Rows from block 4 of the encoder of a small segmentation model, named by matrix and row number. Each number is 128 + 24 x the weight over its row's rms, rounded and kept within 0 to 255. All counts start at 0.
Before each channel's rows are labels from the 100 images, of 14976, where the channel reaches its highest value: "lies over" is the class under the peak. Only what is clearly more common there than usual is listed. The data: seven-segment displays showing three digits.
# pw: pointwise conv (encoder.blocks.4.pw.weight, 384x384x1x1), inputs 128-255

lies over: lit segment
pw.187 [106 105 143 105 150 127 153 117 149  96 108 135 139 148 175 123  88 143 141 108 107 124  73 120 126 126 136 149 125 104 165  95 128  78 134 101 130 151 139 131 114 100 149 150  97 114 106 103 135 161 153 133 167 147 178 149 147 143 103 141 113 132 126 120 114 114 139 141 171 108  91 116 132  92 155 143 121  56  85 127  96 109 169  97 124 114 174  97 134  88 138 133 147 162  89 115 142 122 172 133 139 102 150  95 133 110 114 134 138 130 131 104 126 134  26  96 164 174 122 119 105 125 101 180  80 109 152 139]

lies over: screen
pw.99 [151 145 132  65 171 124 139 138 100 141 150 133 138 121 154  88 100 123 164 152 133 127 145  72 138 145 133 112 172  97 143 181 125 137  97 142 123 122 131 150 135 128 124  96 120 136 124 107 125  97 114  90 187 109 145 128  97 124 155 151 149 160 123 116 110 109 122 110 111 108 113 149 127 117 105 146 136 150 108 137 150 122 139 159 133 109 123 132 100 125 119 174 125 119 142 153 122 128  98 117 132 119 142 189 104 176  99 150 131 107 160 140 108 111 133 114 103 149 139 104 102 164 116 124 173  91 145 164]

lies over: screen
pw.222 [118 143 165 129 157 116 130 171 124 135 131  95 122 108 137 168 157 125 147 138 116 159 180 178 141 103 125 180 121 117 168 129 105 153 116 136 149  88 117 158 134  84 150  71 136 130 116 156  64 137 104 147 140  93 208 113 137 110 115 138 120  94 140 123 148 100 104 153 145 113 147 138 111 129 107 123 164 111 104 169 113 119 106 112  72 118 142 139 145  87 108 144 115 112 154 138 202 152 119 221 187 138 144 143 120  96 108 145 133 125 141 146 148 160 117 153 118 110 117 152 115 130 159 133 147 123 134 150]

lies over: screen
pw.135 [144 145 118 135 169 153 123 127 132 141 111 158 160 130 146 146 131 118 111 103 140 129 162  82  89  86 101 165 166 138 161 124 136 120 135  96 152 131 148 121 143 130 184  91 105 126 177 128 128 103 136 151  79 101 113 165 107  91 150  98 155  89 127  95 119 137  54 109 128 151 121 156 125 134 123 133  81 118 117 126 171 101 103 147 161  93 109 148 147 118 107 141 126 103  96 101 101 100 155 106 100 115 127 129 110  80 123 140 115 136 115 157 154 129 110 186 151  75 141 164 129 115 102 124 126 150 102 112]

lies over: screen; lit segment
pw.112 [169 111 130 116 122  79  99 146 147 124 114 156 128 134 128 115 141 134 138  93 126 130 124 119 117 133 136 106 110 155 115 112 147 120  75 110 141 138 121 162 118 183 136  95 117 117 112 123 107 139 127 143 100 123 145  67 143 108 129 127 122 134 123 100 125  85 170 133 147 141 116 138  96 130 162 118 175 135 142 106 106  55 121 128  86 182 134 104 133 128 145 110 136 115 122 137  99 148 147 140 145 140  98 109 104 182 120 148 133 124  88 145 104 140  85 130  95 128 106 123  57 121 102 165 123 190 131 151]

lies over: lit segment
pw.214 [147 106  83 100 124 105 141 148 153 114 114 147 128 146 138 148 136 166 155 132 145 162 125 128 136 202 104 107 125 150  93 175 109 159 152 141  88  90 102 110 136 157 130 110 109 103 122 127 134 111 138 167 116 123  98 136 133 160 131 120 135  98 130  92 147 149 141  99 116 121 131 151 127 136 136 114 123 159 143 107 157 133 130 129 120 128 113 115 134 104  85 161 127 146  98  96 116  97 126 153 114 146  98  93 129  82 137 132 182 109 121 121  91 117 118 123 134 151 148 174 133 152 160 142 139 136 177 126]

lies over: lit segment
pw.232 [116 121 165 158  99 112 171 113 125 137 146 174 120 126 148 115 102 100 153 132 128 128 161 148 103 121 154 125 103 155 148 118  83 182 114 120 118 143 158 166 101 132 108 119 143 109  80  99  96 121 182 146 122 139 196 136 125 136 122 129 114 137 127 196 151 106 118 148 111 128 159 131 147 152 133 119 103 118 158 134  98 126 138 137 115 122 132 167 132 172 124 124 132  96 135 116 122 154 111 138 142  73 114 100 147 176 192 105 123 100 139 141 141 184 108 104 143 188 147 103 148 113  99 125 118 122 140 173]

lies over: screen
pw.250 [109 103 164  88 157 121 110 134 130 127  96 135 179 134 142  81 166 126 123 114 119 136 132 136 100 125 116 138  96 141 165 100 128 118 131 122 106 102 159 105  95 146 159 163 114 144 154 131 120 120 120  70 177 138  79 127 174 126  67 125 111 110 114 122 125 134 195 113 139  93 155 121  96 147 129 152 136 146 135 118 118 124 161 158  73 142 121 133 111 107 165  98 150 115 135 136 128 153 133 132 101  95 130 126 113 143 104 116  98 129 164 133 116 135 113 113  96 142 140 132 139 119 114 170 138 150 191  85]

lies over: screen
pw.71 [127 102 138 135 159 109 138 128 126 144 153 143 153 119 158 126  86 194 119 164 142 130 141 129 121 131  96  94 165 181 117 103 116 107 126  88 112 153 151 171 127  96 152 129 115 128 116 134 131 155 152 151 121 125 127 134 111 137 108 115 116 113 152 123 132 158  97 135 134 160 147 141 150 138 126 107 117 129 131 148 111 144 125 112 125 147  95  92 116 122  98 135 154 136 171 154 148 148 116 133 105 114 138 117 122 100 120 126 118 172 154 106 137 142 143 136 180 107 119 138 125 142 152 119 150  98 147 131]

lies over: lit segment
pw.225 [110 119 125 123 170 167 155  97 115 165  97 177 134  94 158 139 139 147 136 141 107 189 153 133 157 132 123 150 150 153 127 128 124 150 118 115 106  89 160 120 106 103  85 186 140 110 119 125 112 120 134 151 106 174 139 127 109 105 103  98 159 112 113 128 137 116 144 148 126 143 137 125 120 143 102 158 141 125 110 138 118 158 101 170 139 119 100 182 135 135 108 109 144  78 107  88 130 177 101 132 112 117 155 120 165  99 172 116 157 118 134  90 122 138 174 170 122 144 109 120 116 127 154 134 160 127 102  74]

lies over: screen
pw.49 [131 139 155 118 140 124 135 140 173 151 104 138 155  93 154 114 149 101 149 105 107 126 120 145 100 106 138 140 101 131 127 119 101 122 159 138 107 115 119 137 185 204 150 111 149 113 108 104 102 136 122 136 137 122 150 132 138 117 118 152 137 111 144 129 132 144 161 111 113 141  90 115 104 122 112 178 108 139 122  93 130 138 133 103  85 133  97 126 184 155 110 158 136  76 154 106 137 189 160 123 140 149  77 117 172 126 105 125 100 157 161 136 126 100 106 122 139 148 144 132  84 150 107 133 183 133 124 165]

lies over: lit segment
pw.158 [ 98 143 100 159 107 145 113 163 117 131 136 128 141 146  97  98 127 179 101 113 103 116 119 118 110 121 123 139 133 139 154 155 119  86 123 114 123  98 145 116 138 117 110 140 178 111  94 128 164 140 108 138 142 156 106 164 134 146 142 136 134 104 117 130  90 170 104 115 138 161 132 130 130 113 114 118 119 104 165 115 121 149  50 142 128 104 162 117 129 158 148 165 136 138 101  99 117 138 109 129 130 117 105 145 120 131 123 104 129 137 130 105 143 139 144 103 147 163 139 135 139 101 119 165  98 129 140 139]

lies over: lit segment
pw.102 [134 150 147 118 156  56  95 159 169 130  89 123 106 101 132 146 123 148  93  90 130 102 111 123 137 173 125 140 101 113  99 104 133 105 135  88 138  93 103  59 118 136 110 125 147 161 138 136 108 106 116 133 130 121 116 117 108 113 139 166 100 168 137 135 141 137 116 116 134 202 139 109 177 106 157 121 105 159 128 125 118 107 139 131 101 156 115 153  90 124 106 129 130 150 120 116 125 132 164 146 182 101  71  87 142  91 131 133 151 142 159 158  98 125 119 142  83 166 133 121 106  87 145 148  87 137 123 104]

lies over: lit segment
pw.159 [124 126 140 104  89 115 115 119 114 127 123 127 139 133 132 125 144 136  63 150 151 107 121 117 122  98 159 108 125 142 162 144 112 118 119 136 125 117 112 113 121 163 131  93 134 134 103 112 123 116 113  61  94 174 163  78 105 166 102 122 135 107 105  94 132 110  79 136 119  93 100 109 100  93 128 143 138 168 132 176 138 120 101 129 120 100 162  77 129 132 141  93 133 131  87  77 109 159 132 114  89 162 113 107 120 130 129 152 142 108 124 168 142  91 118  97  97 144 134  84  92 142 123 131 169 139 152 129]

lies over: lit segment
pw.382 [127  96 122 133 122 147 112  89  83 148 120 138 111 129 134 131  87 136 129  86 137 107 107 115 111 134 145  93  93 158 165 122 132 135 142 139 150 140 121 137 131 109 122 172 147 115 120 131 144 104  99 101 102 135 141 136  90 160 147 141 136 147 148 132 154 105 128 170 165 165 107 102 119 189  96 134 172 142 120 135 126 132 114 136 143 162 158  99 130 176 153 153 104 112 108 144 109 150 129 116 116 130 100 146 109 137 118 183 110 103 134 144 162 142 117 146 153 154 149 116 109  93  85 197 161 136 133 106]

lies over: screen
pw.65 [147 102 142  88 146 165 135 141 166 129 134  73 154 148 131 142  97 157 135  86 139 153 104 145 136 113  88 113 156  83 170  97 138  92 121  91 144 138 107 127 152 162 130 171 126 131 141 152 127 128 131 122  87 170 144 106 124 133 106 121 136 154  84 157 149 135  93 109 123 154 144 123 148 126 135 154 104 105 118 113 128 137 136 157 100 142 116 143 124 108 135 118 123 121 137 104 108 165  95 110 112 140  99 158  84 188 141 109 160 138 131 140 138 148 151  87 117 127  74  76 135 107 158 109 119 129 113 157]

lies over: lit segment
pw.29 [121 131 112 107 132 160 106 111 101 153 145 188 105 148 100 112 108 103 108 134 125 133 180 113 135 147 134 113 100 117  90 138 117 104 161 112 128 118 123 115 107 143 135 121 132 114 163 146 133 146 128 156 132 157  94 133 105  85  96 115 120 134  82 121 125 130  85 165  99 116 161 124 115  92 111 138 117 127 141  94  69 142 119 145 135 135 211 151 131 166 131 133 138 136 128 130 118 141 108 105  92  96 118  98 106 110 143 180 109 119 130 147 103 114 105 142 148 180 124 133 128 130 108 136 109 175 153 137]

lies over: screen
pw.76 [124  98 111 131 130 141 137  98 124 169 193 107 113  97 144 114 126 165 134 115 128 116 116 140 107 108 140 109 119 147 166 126 125 121 119 130 128 127 116 116 111 140 130 106 109 115 100 123 100 126  82 126  98  80 158 126 128  85  98 118 127 166 142 122 113 108 152  89 146 142 177 122 142 100  89 117 116 125 100 142 142 177 136 152  90 209 137 126 120 191 123  94 149 165 145 105 115 126  77 160 132 109 144 161 130 135 126 154 106 169 157 125  84 130 115 109 124 159 165 113  96 107 166 142 110 135 124 163]

lies over: screen
pw.366 [141 129 118 121 128 157 125 160 151 143 109 171 105  96 143 100 150 105 125 142 180  86 106 126 120 118 144 118 137 135 118 144 141 148 153 153 126 145 100  98 117 131 173 138 120 127 158 154 150 121 173 104 166 123 149 181 115 155 121 117 129  81 108 148 131 139 127 142 131 103 151 167 128 133  82 133 135 113 110 117 159 136 143 155 162 127 134  93 103 120 155 122 155  97 123  93 136 125 160 134 172 105  93 158 163 117 148 143 121 107 166 128 137 129 109 144 146 172  98 132 133 128 109 124 181 131 120 152]

lies over: screen
pw.10 [154  96 141 123 140 118 129 142 129  96 134 180 125 153 100  61 120 134 165 122 166 154 126 136 128 122 114 113  91 112  88 129  93 183 128  81 118 134 143  91 121 160 122  96 158 119  89 109 122 124 146 116 114 124 132 156 146 128 120  81 117  90 122 140 133 120 156 104 147 132 101  90 102 110  70 126 128 149 123 115 131 137 100 135 158 127 120 150 152 120  69 123 123  84 164  97 130 106 142 142 147 126 140  71 110  52 136 108 137 123  94 120 131 115 103 102 128 175 132 113 125 126 136 153 105 126 162 119]

lies over: screen
pw.262 [183  97 129 149  95 156 147 129 136 120 100 133 124 106 157 111 109 121 107 132 126 116  99  69  78 140 144 102 102 152 128 172 111 136 114  94 121 113 151  97 150 167 101  89  89  68 153 152 147 140  90 140 137 146 133 153 130 104 129 132 117 150 117 125 127 147  98 132 109 163 130 114 101 110  58 113 146 110 152 179 148 144 103 116 129 127 128 110  82 106 116 175 131 110 124 153  74  69 167 140 132 116 129 125 158 172 105 139 173  88 135 114 116 115 128 194 131 171 150 113 108 144 121 139 109 111 120 156]

lies over: screen
pw.332 [133 101 128 108 128 145 143  98 155 143 134 125 124  96 158 108 155 126 140 136 134 107  77 165 143 155 130 132 105 149  77 144 126 157 132 148 125 117 133 114 131 127 114 153  80 159 123 153 156 162 125 105 141 132  67 155 138 129 166 145 134 138 139 136 143 136  95 122 129 132 104 144 144 143 147 122 124 137 144 127 160 137 120 149 122 100 111 133 121 109  78 165 139 109  93 110  77 150 163  80  70 134 147 143 119 132 104 129 144 101 150 152 163 118 120 169 134 147 118 139 114 120 130 142 129 108 125 106]

lies over: screen
pw.244 [146 106 142 154 122 137 161 115 193 111 116 136 136 118 115  84 175  78 141 145 122 133 142 140 132 139 138 167 127 127  60 135 143 104 165 132 151 129 129 114 113 108 141 103 133 128 106  59 113 132 131 138 119 119 124 139 130 139 175 103 134 122 116 152 138 122 125 130 133 132 119 122 151 115 105 105 126 106  73 124 138 118 102  94 123 130 175 129 150  96 141 124 110 132 102 137 110 110 141 139 123 153 110 116 135 144 127 131 166 136 117 119  98 128 104 125 131 145 133  90 147 117 159 133 123 110 134 134]